A small contrastive image-text model, trained from scratch: encoder activation silu.
Rows from block 7 of the text encoder, named by matrix and row number. Rows with one number belong to one attention dimension. Each number is 50 + 10 x the weight over its row's rms, rounded and kept within 0 to 99. All counts start at 0. After the name is the row's rms in percent of the matrix's.
# q: attention query (text_encoder.blocks.7.attn.q.weight, 384x384), inputs 128-191
# k: attention key (text_encoder.blocks.7.attn.k.weight, 384x384), inputs 128-191
q.278 125:58 51 53 54 31 51 65 42 34 54 55 49 51 64 43 50 63 29 51 30 53 66 27 50 49 44 54 42 48 47 49 51 61 56 57 32 51 55 51 47 59 61 69 30 61 43 54 46 48 70 43 65 50 37 60 58 60 58 58 52 57 47 43 46
q.279 152:47 60 56 43 39 44 54 53 53 51 43 53 46 63 43 44 64 39 31 45 48 60 36 48 53 45 63 55 51 54 37 49 48 65 54 47 51 46 37 54 58 56 56 29 47 58 33 71 61 46 27 48 45 51 50 43 51 73 49 58 46 37 39 49
q.280 096:43 48 45 47 62 41 40 60 67 41 54 39 42 40 53 55 53 66 52 58 46 57 66 39 51 63 50 58 46 57 74 60 40 51 50 47 35 45 46 55 39 62 32 58 43 46 46 51 54 38 73 48 40 51 42 54 41 34 41 48 63 61 49 35
q.281 110:49 49 45 47 60 54 69 63 73 48 62 37 41 58 43 55 56 52 45 29 55 62 75 38 49 44 47 45 51 37 56 50 40 46 65 33 38 23 43 50 63 50 48 56 58 48 52 37 58 51 43 62 58 49 49 39 36 33 46 46 43 50 57 58
q.282 109:45 51 57 48 49 38 57 53 58 55 48 52 58 57 50 45 54 56 45 44 42 77 56 34 49 42 34 45 31 31 51 42 48 58 66 47 35 44 48 54 51 51 48 62 49 50 65 52 55 44 49 53 58 58 43 59 34 43 39 49 46 38 41 49
q.283 141:37 57 51 52 46 54 46 74 64 52 45 52 55 35 49 42 54 54 40 47 66 51 62 68 44 43 63 48 46 46 51 57 52 54 40 52 39 24 41 46 69 63 35 41 64 52 57 77 51 40 43 38 47 59 66 48 53 57 40 55 42 48 41 43
q.284 121:63 45 44 48 63 56 38 61 49 37 40 44 50 26 54 62 42 53 45 64 38 36 47 39 52 42 44 48 34 52 52 45 47 42 50 50 36 59 63 49 29 70 53 68 42 44 49 51 49 36 62 46 49 58 33 61 54 53 40 47 61 53 70 16
q.285 095:49 51 44 43 48 55 42 49 50 48 24 38 64 63 57 39 56 43 41 62 55 71 46 59 50 57 56 38 38 62 38 48 47 71 60 52 45 39 43 43 48 69 51 34 39 60 47 66 62 39 53 36 51 39 42 59 43 41 51 63 65 58 55 57
q.286 166:53 48 47 57 42 47 47 40 40 55 49 55 24 70 51 44 51 34 65 52 57 61 55 45 45 49 51 56 57 54 34 42 56 59 44 51 63 61 61 37 37 32 70 61 39 46 47 44 48 43 49 45 47 34 41 47 34 46 61 56 57 52 56 58
q.287 115:49 46 61 61 53 51 47 47 58 45 49 55 57 33 52 61 62 59 70 34 54 52 54 51 51 50 39 51 38 45 46 40 43 57 73 46 37 33 43 53 27 59 53 56 44 55 61 37 39 47 67 58 49 59 58 57 52 43 52 41 41 41 57 51
q.288 080:20 46 46 40 42 66 41 47 28 45 54 55 43 62 54 41 45 49 45 49 64 29 31 56 52 60 40 45 47 32 29 40 57 57 61 48 50 45 39 57 45 48 58 47 53 60 61 54 47 48 63 61 58 41 62 63 26 51 45 55 73 33 44 46
q.289 065:69 44 38 57 50 46 60 52 83 49 44 52 50 48 50 59 44 53 45 48 24 37 57 50 42 32 64 69 61 54 67 55 50 51 53 57 27 51 63 48 31 61 58 38 48 52 41 43 40 53 53 45 39 62 43 56 52 52 66 45 30 53 51 36
q.290 057:66 50 56 44 47 48 60 59 76 54 58 47 40 48 37 51 50 65 59 38 33 51 40 64 44 46 63 36 47 55 57 56 47 34 67 41 23 67 62 37 42 60 54 44 37 52 49 46 54 48 42 62 42 76 62 59 44 47 52 44 40 64 49 44
q.291 045:42 44 86 62 43 57 67 42 57 42 62 52 48 40 52 53 73 50 56 36 61 60 47 63 52 57 21 44 60 52 49 52 42 46 63 43 56 39 37 51 44 37 60 50 53 53 46 47 47 74 39 43 49 69 58 54 48 49 42 50 29 47 46 59
q.292 060:50 54 46 54 43 46 42 57 52 53 37 47 51 52 60 50 51 61 56 49 56 46 58 52 47 52 45 55 43 38 56 46 53 37 42 51 47 58 63 48 45 59 30 51 52 48 48 40 42 46 45 69 51 48 61 46 53 48 57 47 54 41 64 32
q.293 082:86 61 65 49 50 47 50 58 43 60 53 68 62 32 54 36 50 58 62 35 47 83 56 43 45 42 48 51 58 63 63 59 46 44 61 63 43 36 42 56 50 36 34 54 42 48 53 45 51 61 47 51 53 47 29 57 67 41 59 42 34 54 48 65
q.294 057:47 55 49 49 38 51 48 33 43 55 40 42 57 36 65 68 59 44 37 35 61 40 40 33 44 49 51 59 60 43 36 42 60 51 51 36 50 48 53 53 54 42 58 51 42 42 46 33 40 41 61 45 57 50 48 41 47 38 49 52 14 50 52 45
q.295 085:49 53 41 44 55 46 44 49 52 53 41 45 66 56 51 50 38 48 45 66 55 58 78 48 59 44 57 52 56 65 64 47 45 48 43 58 68 37 51 47 58 48 51 56 57 54 48 41 56 60 42 48 49 50 50 42 75 57 47 45 32 54 53 45
q.296 060:39 55 26 49 48 48 53 45 52 71 44 48 57 56 50 47 46 36 36 59 55 46 51 38 44 46 74 51 69 52 55 48 47 58 36 50 45 43 44 58 35 50 55 56 49 52 48 51 52 54 46 29 47 43 29 23 65 20 48 59 36 51 56 50
q.297 076:41 48 36 53 64 62 23 44 28 49 44 55 36 57 50 46 54 53 40 65 43 48 45 61 58 54 44 29 52 53 39 46 48 63 59 45 56 36 37 43 46 36 57 51 47 55 66 60 52 48 59 51 60 46 59 58 35 61 48 46 71 40 61 52
q.298 064:66 57 56 47 42 40 54 48 38 49 52 39 69 48 49 60 35 59 31 47 65 54 71 60 43 51 71 60 47 55 50 52 47 45 46 62 50 47 59 51 70 61 62 69 53 51 42 58 40 47 46 68 50 68 50 18 51 48 46 52 52 62 50 55
q.299 060:43 48 56 52 47 46 41 56 53 52 33 56 46 61 53 54 49 66 41 42 55 32 26 41 50 34 74 42 43 54 54 41 36 45 79 34 30 57 44 57 23 48 71 47 42 62 44 43 50 50 38 53 63 69 48 53 49 60 58 56 55 51 49 52
q.300 069:33 48 54 48 56 57 33 47 28 66 49 47 54 68 44 46 44 55 44 46 55 52 27 53 50 59 49 33 43 58 36 43 55 51 74 45 53 49 39 58 48 37 73 61 51 62 57 54 51 50 48 51 74 47 57 63 29 51 51 45 71 46 51 64
q.301 067:58 50 69 55 51 46 58 51 63 45 60 47 46 24 54 50 70 57 60 49 52 93 70 60 45 52 46 55 56 61 71 57 51 45 53 48 41 42 44 40 46 25 32 54 48 46 57 59 48 63 42 53 39 57 30 71 48 51 48 50 50 67 47 54
q.302 056:75 52 52 48 47 47 52 59 62 60 44 62 67 32 51 37 50 47 62 44 33 42 47 57 42 45 34 60 47 51 51 67 45 38 49 50 47 50 47 36 57 58 56 34 33 38 44 40 52 62 58 58 53 56 50 52 58 39 47 46 40 56 58 43
q.303 059:41 58 61 44 39 64 47 50 38 34 37 45 52 52 51 50 39 37 61 56 71 26 44 48 65 67 50 48 43 50 33 56 69 55 50 53 57 64 46 41 59 55 43 27 64 50 60 49 50 45 63 55 41 37 72 40 45 50 40 49 65 40 65 56
q.304 110:48 45 66 53 30 65 41 43 55 61 37 64 40 48 52 51 42 43 21 44 64 55 33 47 55 55 38 56 49 61 63 53 54 55 37 46 46 56 44 41 58 75 51 43 51 47 53 41 54 65 32 55 57 47 50 66 57 53 63 51 36 48 40 41
q.305 117:55 59 68 68 59 28 39 50 55 78 56 50 44 61 44 51 56 58 52 42 49 17 50 57 45 59 45 58 47 51 60 42 49 48 74 43 48 30 58 61 48 49 44 68 59 60 50 58 51 39 56 70 41 48 46 69 56 41 66 49 45 56 49 54
q.306 128:48 52 65 60 30 45 57 45 71 45 53 43 50 60 53 36 28 61 29 47 42 24 42 46 40 54 21 34 37 48 58 40 47 45 55 53 62 38 43 54 37 56 61 37 46 55 41 49 49 51 49 58 50 52 43 45 53 49 54 56 48 56 69 40
q.307 152:63 48 57 59 52 51 54 41 31 46 56 59 40 41 35 56 57 70 45 37 40 56 38 29 50 59 60 76 71 50 42 59 59 57 54 51 50 39 59 42 48 44 48 44 51 44 50 36 46 55 50 49 38 66 28 51 60 51 72 46 58 51 42 38
q.308 116:36 50 55 59 34 47 62 52 74 52 36 41 42 46 56 39 50 54 55 52 38 47 52 49 44 47 36 43 47 52 53 48 51 48 53 44 37 24 41 58 26 35 52 23 59 59 53 41 51 54 24 57 55 37 39 32 46 25 52 53 54 59 65 51
q.309 097:47 46 45 50 56 45 56 41 41 54 55 40 37 53 51 69 62 45 62 53 50 62 77 46 52 55 72 62 45 34 42 51 46 54 50 47 48 88 47 50 54 55 70 45 41 58 56 53 54 46 50 58 59 34 62 46 34 51 49 46 83 57 44 47
q.310 156:70 44 49 57 68 40 34 48 61 52 39 36 41 53 41 54 50 55 38 56 45 45 50 53 51 42 70 39 57 48 44 45 42 45 71 74 54 64 37 49 31 50 30 42 49 55 49 53 50 70 70 46 68 71 38 47 61 55 47 52 59 54 56 71
q.311 130:47 51 29 43 54 52 33 50 37 44 39 37 41 49 49 62 37 59 59 47 54 61 46 44 55 44 61 45 40 37 54 46 44 32 48 49 48 89 46 49 67 38 72 38 43 50 52 71 47 45 49 48 58 41 59 47 47 55 43 51 72 46 56 64
q.312 101:48 52 70 60 60 42 60 37 42 48 53 40 61 52 36 46 32 62 45 40 32 50 44 49 43 61 33 44 43 52 63 52 53 60 49 50 40 19 46 40 46 52 28 57 63 50 52 61 41 59 49 54 44 53 42 61 57 66 79 48 45 52 34 55
q.313 116:53 59 48 56 45 50 74 44 22 43 55 48 50 34 46 51 54 60 56 55 55 51 56 55 42 41 59 63 51 57 36 53 60 60 51 60 64 18 53 46 55 39 25 45 55 45 44 45 46 48 59 46 45 64 44 57 44 50 51 47 37 50 38 43
q.314 126:39 48 40 51 70 43 45 65 60 62 35 42 72 49 52 47 40 41 73 53 37 58 71 62 50 44 45 36 56 49 68 47 49 43 56 53 51 64 46 48 48 36 41 46 52 52 57 68 45 49 58 53 66 45 55 61 49 52 40 48 64 52 51 71
q.315 118:48 50 58 54 56 35 47 52 50 59 56 51 72 54 46 67 42 60 32 48 68 19 32 67 43 48 52 53 62 54 68 39 54 44 48 66 54 31 47 45 54 48 39 51 57 42 39 49 46 53 39 63 41 57 49 78 67 67 51 48 40 42 48 51
q.316 170:35 50 50 47 62 47 51 48 68 35 52 46 68 66 47 47 33 65 46 49 42 54 50 63 46 56 34 26 43 43 62 48 43 50 41 63 57 54 41 53 53 36 44 55 53 45 43 66 41 54 63 59 54 50 54 65 61 55 40 51 42 49 51 61
q.317 110:39 47 46 48 54 37 35 60 68 60 64 35 58 60 48 44 40 53 61 57 64 37 64 63 51 40 34 24 50 50 62 44 40 48 55 43 57 40 52 46 50 29 33 43 48 44 47 44 53 51 45 60 46 43 50 46 51 59 29 55 53 64 57 58
q.318 156:75 54 35 52 66 35 43 36 51 60 53 38 50 36 55 58 55 54 56 60 56 50 55 45 45 43 66 50 51 53 53 42 50 67 67 58 33 55 38 45 60 29 40 37 49 48 43 56 52 54 66 51 52 53 53 51 28 56 40 48 40 51 47 52
q.319 120:28 47 46 69 54 51 78 42 68 46 44 50 55 51 42 42 71 54 48 44 55 52 54 51 37 64 37 47 53 45 52 61 54 58 26 30 45 50 40 67 48 47 46 55 51 58 64 52 63 49 30 51 38 28 38 60 48 37 56 49 58 49 52 49
q.320 088:28 53 50 51 41 54 43 44 46 64 49 40 48 46 44 61 60 43 58 53 64 41 53 59 42 40 53 48 28 36 61 49 62 45 54 41 35 45 50 61 35 63 47 34 66 50 46 66 47 53 27 60 54 60 55 67 60 43 48 47 53 55 45 47
q.321 067:40 66 60 58 45 49 47 39 46 58 56 40 42 59 46 59 39 42 56 68 64 70 39 32 48 43 51 43 46 46 43 48 51 69 50 41 67 40 54 47 75 36 70 43 52 52 68 49 59 54 41 45 50 52 51 45 49 46 37 59 51 55 52 32
q.322 093:40 41 46 50 42 49 61 34 50 43 48 42 54 52 54 51 24 44 29 66 56 57 30 61 46 38 67 47 52 48 40 35 49 68 46 53 49 41 65 63 56 64 37 47 44 43 49 48 49 76 41 43 54 44 33 41 43 45 52 44 54 56 54 33
q.323 109:58 46 46 57 58 46 52 65 59 58 56 56 55 46 44 56 98 41 53 53 55 28 54 49 51 68 40 51 72 49 49 71 27 40 43 39 46 71 56 45 50 42 58 46 44 42 42 56 41 47 41 64 59 65 59 56 51 44 42 44 48 35 57 44
q.324 109:46 47 57 55 47 53 48 26 31 43 58 52 48 73 54 48 41 38 40 62 56 83 50 52 48 30 55 54 39 40 59 47 69 62 49 57 54 61 50 58 77 55 51 41 59 42 64 51 63 74 35 50 47 50 42 42 42 53 48 53 58 53 48 41
q.325 080:61 49 44 40 62 42 45 76 58 47 39 51 52 44 55 47 54 42 54 37 55 47 64 40 58 62 50 41 58 50 41 50 39 38 69 42 52 28 42 51 36 41 65 49 46 54 52 56 46 28 68 50 50 38 67 27 51 68 63 54 50 52 40 69
q.326 087:52 52 48 57 54 47 74 50 42 48 61 56 56 59 37 51 47 38 39 44 27 73 67 55 55 41 52 51 57 50 52 36 53 60 47 39 73 53 54 43 76 55 36 54 41 50 67 51 57 65 54 55 59 39 29 42 43 42 52 53 44 34 37 49
q.327 159:53 46 59 51 54 48 40 42 61 48 65 49 56 51 66 54 32 53 50 58 65 68 37 59 45 63 57 49 55 52 46 60 50 68 44 60 53 53 42 53 63 32 65 37 44 50 46 36 56 61 38 47 43 51 68 27 36 53 61 52 45 40 54 41
q.328 094:54 40 50 45 50 54 54 64 79 37 54 45 62 24 62 47 46 55 42 33 55 49 53 49 53 61 47 39 64 65 39 40 44 40 41 34 56 29 47 53 37 44 65 60 61 42 49 49 50 37 63 44 42 44 55 41 49 60 55 53 38 66 41 44
q.329 088:39 39 39 60 49 58 63 58 65 46 50 48 52 55 35 42 58 19 35 50 41 53 59 50 48 45 55 66 59 55 51 35 40 41 53 35 56 52 62 64 58 50 36 46 55 49 46 58 47 48 59 59 51 44 38 50 29 51 61 47 43 40 44 48
q.330 092:62 57 39 54 59 43 45 49 44 45 52 53 51 59 52 60 60 28 35 56 36 58 45 48 57 49 60 55 39 31 51 57 48 52 41 57 44 63 55 50 56 43 37 45 54 44 51 49 54 45 54 48 48 50 34 64 43 54 47 51 56 47 57 37
k.278 126:58 48 57 50 52 48 34 44 58 41 50 44 44 53 47 40 50 35 36 39 56 62 73 32 45 40 45 65 53 41 45 35 56 83 33 53 50 20 47 51 47 56 55 28 61 62 43 50 53 40 41 59 43 52 38 45 53 53 60 51 39 34 43 34
k.279 128:47 51 58 57 51 59 59 57 50 63 53 52 42 56 46 42 43 25 45 52 49 57 66 46 48 46 50 55 38 54 34 42 52 48 28 62 55 43 31 38 35 36 54 41 49 57 52 51 53 55 75 39 53 42 52 47 38 55 59 60 53 46 50 41
k.280 089:40 59 27 54 38 47 48 58 30 49 44 51 66 43 43 54 45 45 66 60 46 56 68 65 50 42 65 56 47 47 50 44 53 41 57 54 59 60 45 49 65 58 48 44 37 55 45 58 38 48 61 55 60 40 53 55 49 58 49 51 41 42 39 50
k.281 119:51 51 27 54 44 55 42 38 56 43 41 43 88 70 48 57 45 46 65 51 47 42 43 51 56 52 45 47 35 46 37 45 52 67 56 51 72 75 52 50 65 62 67 41 41 58 43 39 40 41 66 58 57 48 58 55 46 49 39 45 50 38 56 61
k.282 116:40 57 52 54 43 65 47 48 40 52 53 34 47 62 49 57 51 44 38 48 57 73 68 54 52 45 70 33 35 38 42 46 47 83 40 56 51 33 49 43 45 34 51 37 54 58 43 57 62 42 72 48 62 40 52 60 36 50 47 52 44 47 40 44
k.283 123:72 51 45 57 58 43 63 32 16 61 45 46 47 43 39 54 53 73 56 45 63 37 32 53 51 46 54 59 48 48 26 41 47 53 61 47 42 54 60 45 55 44 49 54 46 61 35 46 47 51 35 55 53 49 50 50 60 44 44 48 52 47 56 54
k.284 113:47 55 48 48 57 60 55 57 40 51 62 46 39 51 58 58 46 60 60 66 33 76 44 56 55 61 61 52 41 57 72 50 51 25 55 58 64 46 51 56 48 44 54 50 54 52 54 60 39 51 69 45 56 29 45 60 43 46 58 54 65 55 45 76
k.285 097:44 60 79 61 46 44 82 64 37 43 62 58 29 44 49 49 34 50 40 51 56 46 41 39 48 46 43 59 58 51 52 44 46 19 60 53 75 35 53 42 33 40 51 55 70 49 48 48 60 65 46 50 63 46 45 45 62 60 51 54 42 40 58 47
k.286 159:37 58 81 52 52 57 42 59 58 33 54 49 24 48 51 47 41 46 32 50 64 47 39 39 53 39 41 46 67 60 51 58 49 39 57 38 52 26 62 48 46 44 35 46 54 48 48 61 53 55 31 61 34 52 46 46 48 65 49 46 40 51 46 32
k.287 113:63 48 45 54 44 31 58 47 68 53 46 53 47 60 33 49 27 52 58 57 47 55 73 50 51 56 41 36 52 42 50 49 45 61 57 35 50 50 68 46 58 35 35 52 44 49 42 61 64 47 46 54 58 49 45 67 54 42 48 47 38 31 41 47
k.288 083:30 48 46 47 41 55 54 65 38 51 40 42 66 43 40 64 41 58 54 53 50 39 68 40 47 33 64 53 44 49 60 44 55 53 68 63 65 50 67 46 54 33 62 52 61 48 50 55 54 38 32 66 60 48 69 35 71 57 61 44 50 50 54 48
k.289 074:57 60 49 53 57 53 58 47 52 49 62 44 34 59 54 44 60 29 42 39 55 40 26 61 48 57 38 47 40 46 39 36 56 56 45 53 43 63 33 45 54 57 45 53 53 52 43 55 45 63 48 52 37 58 45 43 29 57 40 61 67 72 51 50
k.290 061:45 54 52 51 50 56 64 49 47 55 55 42 62 49 46 54 65 48 39 50 62 20 59 46 42 63 51 43 64 53 57 56 50 66 55 35 56 44 47 66 55 46 54 47 48 53 45 46 41 54 27 50 50 46 49 52 38 56 50 54 69 59 38 29
k.291 057:55 34 36 48 59 61 52 54 67 49 59 51 70 45 48 38 52 51 38 56 39 60 70 71 52 47 50 52 36 70 61 53 50 42 44 55 42 48 56 49 40 43 45 42 36 51 51 40 61 55 36 48 51 48 47 55 51 60 41 47 57 37 54 44
k.292 080:57 60 51 42 47 54 40 52 37 46 50 51 53 55 61 54 48 56 48 51 45 32 35 51 57 53 40 41 36 43 31 51 50 75 57 59 44 52 37 60 87 65 47 54 55 52 52 63 49 45 48 57 50 49 56 60 45 43 37 44 60 69 58 51
k.293 083:64 51 35 44 49 42 39 58 56 56 51 32 43 67 57 52 44 54 40 43 58 75 45 47 60 40 52 42 49 56 50 53 33 42 40 47 38 46 48 40 65 40 60 49 45 58 43 57 45 40 31 53 68 52 53 52 45 49 43 49 29 36 41 65
k.294 065:51 54 66 57 46 62 36 76 57 45 37 65 40 39 55 38 31 52 56 46 52 73 64 51 54 49 43 36 49 56 52 57 50 42 56 45 38 57 58 54 35 58 59 54 57 55 35 49 55 48 56 34 43 58 62 51 50 48 53 58 46 26 27 46
k.295 100:56 44 35 39 59 42 54 41 64 52 66 55 38 53 57 34 59 46 67 53 47 62 27 65 47 39 37 57 59 44 52 55 47 32 38 47 28 50 37 54 53 56 38 60 52 50 51 52 50 67 59 50 50 61 33 51 46 42 41 56 35 69 64 67
k.296 078:49 49 50 46 53 49 53 54 63 50 57 50 20 51 58 51 54 40 53 34 40 52 30 58 49 47 41 54 40 44 48 42 43 26 44 45 39 64 53 47 64 62 32 52 46 55 38 61 53 55 52 59 44 61 50 54 43 49 57 46 36 44 45 46
k.297 088:43 47 37 48 44 51 37 56 44 53 46 50 74 50 46 64 40 56 46 52 51 53 48 51 51 28 74 45 35 52 59 39 58 43 51 62 61 46 49 45 58 33 65 59 66 38 61 55 56 48 45 59 68 45 58 53 66 62 46 45 36 46 55 49
k.298 084:61 52 56 60 44 40 44 49 50 51 52 69 39 52 64 48 54 53 62 51 54 33 24 50 46 66 34 51 41 38 33 63 48 48 52 55 46 54 42 56 65 61 21 47 46 53 53 70 50 45 72 59 38 65 45 52 49 32 49 46 68 60 41 52
k.299 073:38 45 42 57 66 35 53 43 35 61 53 46 43 45 56 50 62 33 43 33 48 21 24 63 41 40 58 53 56 46 45 36 51 40 50 61 50 61 50 49 63 52 48 64 55 50 50 55 45 54 45 69 38 36 53 32 46 50 64 47 50 39 50 48
k.300 072:30 47 52 47 53 41 43 60 47 65 45 60 63 28 57 52 46 61 58 58 52 40 63 41 50 26 50 57 47 43 67 56 58 56 62 69 45 49 58 52 57 58 55 56 54 47 52 49 40 35 45 60 61 46 61 55 62 45 58 51 29 28 47 48
k.301 066:66 47 31 39 54 51 52 39 50 48 45 48 68 41 39 45 40 43 28 61 43 85 68 53 53 45 54 60 42 72 60 36 51 53 43 59 62 52 43 48 40 40 71 53 39 49 39 45 49 52 31 50 52 53 50 55 41 54 45 54 39 28 50 57
k.302 064:77 52 46 56 58 61 36 51 64 56 62 58 34 60 51 59 53 59 36 43 52 48 52 68 67 50 46 55 50 60 49 63 38 54 37 37 38 45 44 59 41 52 39 35 50 58 59 29 51 70 50 44 36 42 32 56 42 55 46 51 49 42 39 39
k.303 068:44 49 61 45 44 59 56 70 48 40 56 55 69 50 43 56 35 65 46 54 65 50 46 48 50 58 50 48 51 29 57 50 49 59 44 32 52 35 61 46 32 40 57 57 56 50 45 53 59 50 72 42 66 56 38 59 66 59 54 56 60 46 47 51
k.304 105:57 46 38 52 53 50 49 42 54 47 59 42 57 60 48 53 65 34 56 40 61 53 66 67 53 48 39 47 48 38 43 38 58 55 43 72 60 58 49 62 37 72 52 62 53 47 50 39 47 51 52 51 46 53 36 40 54 45 60 50 53 39 56 50
k.305 120:46 52 42 53 61 50 42 35 37 46 45 50 55 61 47 48 34 49 52 45 60 33 46 36 48 62 34 55 36 68 58 46 47 49 62 46 59 27 37 54 54 45 59 41 48 50 60 64 46 48 44 50 43 43 57 66 49 44 55 53 62 64 56 50
k.306 116:49 59 39 49 48 47 31 73 64 59 49 50 42 34 52 46 59 27 38 57 51 31 54 40 54 47 59 51 60 54 51 51 45 47 55 48 58 35 63 61 58 48 28 67 43 54 52 63 52 34 42 48 48 38 55 65 43 53 42 56 52 56 38 56
k.307 122:46 41 53 59 39 61 35 43 63 50 48 55 60 51 51 48 41 55 56 45 55 61 69 55 47 57 47 67 31 54 58 36 46 34 60 37 51 53 43 55 40 50 67 66 54 48 50 32 53 50 48 56 67 37 36 59 50 53 61 44 72 79 56 48
k.308 112:70 48 38 48 50 48 23 61 56 58 46 63 46 34 39 49 73 57 32 47 48 56 53 53 54 54 32 41 58 59 57 30 50 45 67 41 55 49 56 56 64 60 45 62 46 57 47 56 43 36 32 46 63 44 56 65 42 58 45 53 61 64 50 61
k.309 096:51 53 47 52 55 47 67 66 55 47 48 54 40 38 43 35 45 42 51 42 46 45 55 45 48 37 69 36 53 46 53 60 36 54 28 49 36 30 63 48 61 41 32 58 60 51 46 59 39 44 41 60 34 50 56 30 52 44 46 55 28 14 47 29
k.310 146:64 52 60 49 33 43 58 52 48 46 54 49 71 55 60 48 58 38 41 48 59 54 51 46 50 68 40 40 66 63 53 58 52 65 40 46 46 57 51 53 57 53 40 54 70 51 57 35 56 50 55 44 30 63 62 43 38 53 43 50 51 51 47 43
k.311 118:39 44 46 49 33 58 50 76 49 53 55 44 43 56 60 46 66 48 21 47 46 61 30 57 48 54 70 39 60 55 43 65 40 66 37 40 31 35 62 52 49 42 47 45 53 62 51 48 35 54 56 49 26 54 47 42 50 40 60 46 35 30 44 39
k.312 093:52 46 43 59 34 50 27 34 61 39 35 48 52 43 52 50 64 40 56 42 43 35 60 58 50 51 52 63 53 52 51 52 54 42 63 54 56 51 33 61 49 36 53 45 46 44 47 41 56 35 49 52 36 40 43 62 53 51 45 48 49 75 64 35
k.313 119:44 49 52 36 51 54 43 43 73 57 40 66 48 49 47 36 42 48 70 62 45 71 53 51 47 47 38 63 32 43 67 45 58 19 63 46 51 68 50 55 61 51 71 45 42 53 45 43 53 46 51 57 63 47 56 53 51 50 38 52 58 58 52 56
k.314 126:56 54 48 58 43 50 49 50 31 43 31 57 49 60 41 56 60 50 25 57 50 29 29 47 51 53 54 41 67 62 32 59 59 74 38 59 34 61 39 49 46 49 44 61 54 52 58 64 50 64 35 44 41 68 49 44 40 43 51 51 51 40 57 52
k.315 112:47 56 39 51 39 50 51 37 44 49 40 58 74 67 44 54 38 38 46 51 51 39 12 59 47 65 60 31 49 59 33 30 65 46 48 60 52 46 38 61 52 56 52 47 40 51 58 40 40 46 69 41 46 54 56 53 48 30 57 47 47 51 58 60
k.316 164:53 49 36 46 41 50 46 44 40 47 39 47 52 60 51 51 52 40 42 51 46 31 27 53 44 47 67 30 62 50 49 49 61 63 47 55 44 41 40 65 36 42 56 30 43 46 43 47 53 45 52 56 23 36 54 50 46 41 46 59 40 44 52 49
k.317 117:64 40 34 44 46 55 39 59 45 59 42 57 44 49 44 52 39 37 46 59 51 52 31 33 42 57 76 52 62 50 44 61 54 46 47 50 52 43 48 54 64 37 38 38 45 42 44 59 52 71 41 42 49 44 59 63 52 62 59 57 40 43 46 48
k.318 156:42 48 54 39 49 59 45 52 52 45 50 59 52 68 57 47 30 46 44 74 57 29 40 44 47 55 50 27 58 47 54 63 47 44 43 44 34 63 60 44 75 64 40 46 58 50 60 44 52 64 57 35 51 71 68 36 56 44 46 56 44 57 52 40
k.319 127:59 54 49 47 48 52 36 37 45 57 38 46 45 34 46 60 78 53 35 31 42 55 36 57 52 53 22 61 29 49 38 43 69 35 70 53 43 52 41 40 45 53 49 49 43 54 49 57 52 38 53 46 44 48 26 56 65 60 45 51 54 86 58 58
k.320 088:46 55 36 51 48 40 65 54 79 53 60 53 39 39 58 53 39 64 70 60 46 28 58 60 54 49 41 61 70 65 68 48 37 52 62 52 42 38 55 58 67 26 58 43 50 51 49 46 43 48 48 43 36 20 60 52 53 51 48 56 57 71 45 48
k.321 065:52 31 47 45 66 38 47 51 52 47 35 50 67 72 45 46 60 44 41 65 61 43 74 57 47 48 39 50 50 49 45 60 44 47 50 38 67 59 61 54 57 26 27 65 42 46 54 55 52 64 59 64 66 58 40 47 63 58 64 50 56 54 69 27
k.322 092:64 48 55 47 62 35 47 31 31 53 63 51 55 44 58 62 48 43 43 44 54 49 68 57 47 50 47 58 51 51 60 43 53 57 46 39 41 55 48 40 41 60 44 38 64 44 42 63 62 47 31 50 44 55 60 49 50 70 72 60 55 54 50 43
k.323 116:64 53 60 50 40 67 56 66 59 39 59 36 64 56 48 50 44 59 48 58 43 70 54 45 55 52 32 53 49 44 48 45 48 30 40 65 57 30 35 45 53 76 79 56 64 45 44 40 49 50 44 44 69 46 28 71 50 51 42 44 48 52 54 67
k.324 113:61 43 45 53 57 35 42 38 41 65 52 57 56 49 49 56 38 44 40 41 54 23 63 66 49 51 45 41 46 51 46 51 45 66 70 50 55 47 51 41 32 48 33 33 56 55 41 59 55 41 66 59 42 63 62 47 50 63 75 51 50 56 59 34
k.325 084:39 48 46 57 43 65 44 42 45 47 55 50 33 42 36 43 52 49 42 49 43 69 26 56 44 42 59 56 38 35 58 45 66 45 39 59 62 47 52 58 55 48 63 35 56 48 47 56 49 56 65 46 44 38 38 53 47 51 43 55 41 42 25 46
k.326 085:57 38 56 51 47 48 37 50 37 48 45 48 60 59 39 59 34 58 55 44 59 36 51 58 37 58 41 45 43 41 62 57 54 48 62 36 60 40 52 39 44 47 49 37 57 53 48 62 49 57 57 60 56 46 49 59 56 61 56 56 62 32 53 64
k.327 151:47 59 69 45 63 47 47 41 41 49 45 40 45 51 63 40 54 48 36 55 43 43 55 47 51 49 46 41 25 41 23 45 61 44 38 56 43 47 44 44 63 59 47 45 64 43 62 73 55 45 60 42 50 68 46 46 52 43 56 48 55 68 65 31
k.328 094:36 58 65 49 42 52 52 31 36 55 55 43 29 41 44 46 53 64 40 66 33 66 33 43 52 42 57 67 29 42 57 54 68 45 39 60 57 78 59 47 67 34 57 43 46 57 47 48 50 49 62 20 64 49 50 43 57 49 43 46 39 58 43 54
k.329 094:30 50 43 46 30 57 41 44 41 52 68 63 54 49 48 50 40 62 47 46 52 41 58 46 51 48 57 69 53 43 45 56 60 36 43 57 56 53 47 51 51 52 60 44 54 55 51 57 49 60 54 61 64 30 70 46 55 69 38 51 49 68 31 50
k.330 107:62 50 46 55 50 59 41 57 56 61 56 51 52 58 44 59 40 43 47 30 66 45 82 58 52 54 41 44 51 51 25 57 37 54 72 60 60 33 37 54 30 88 70 25 72 55 35 48 52 44 60 49 48 58 41 51 45 55 62 51 54 38 42 53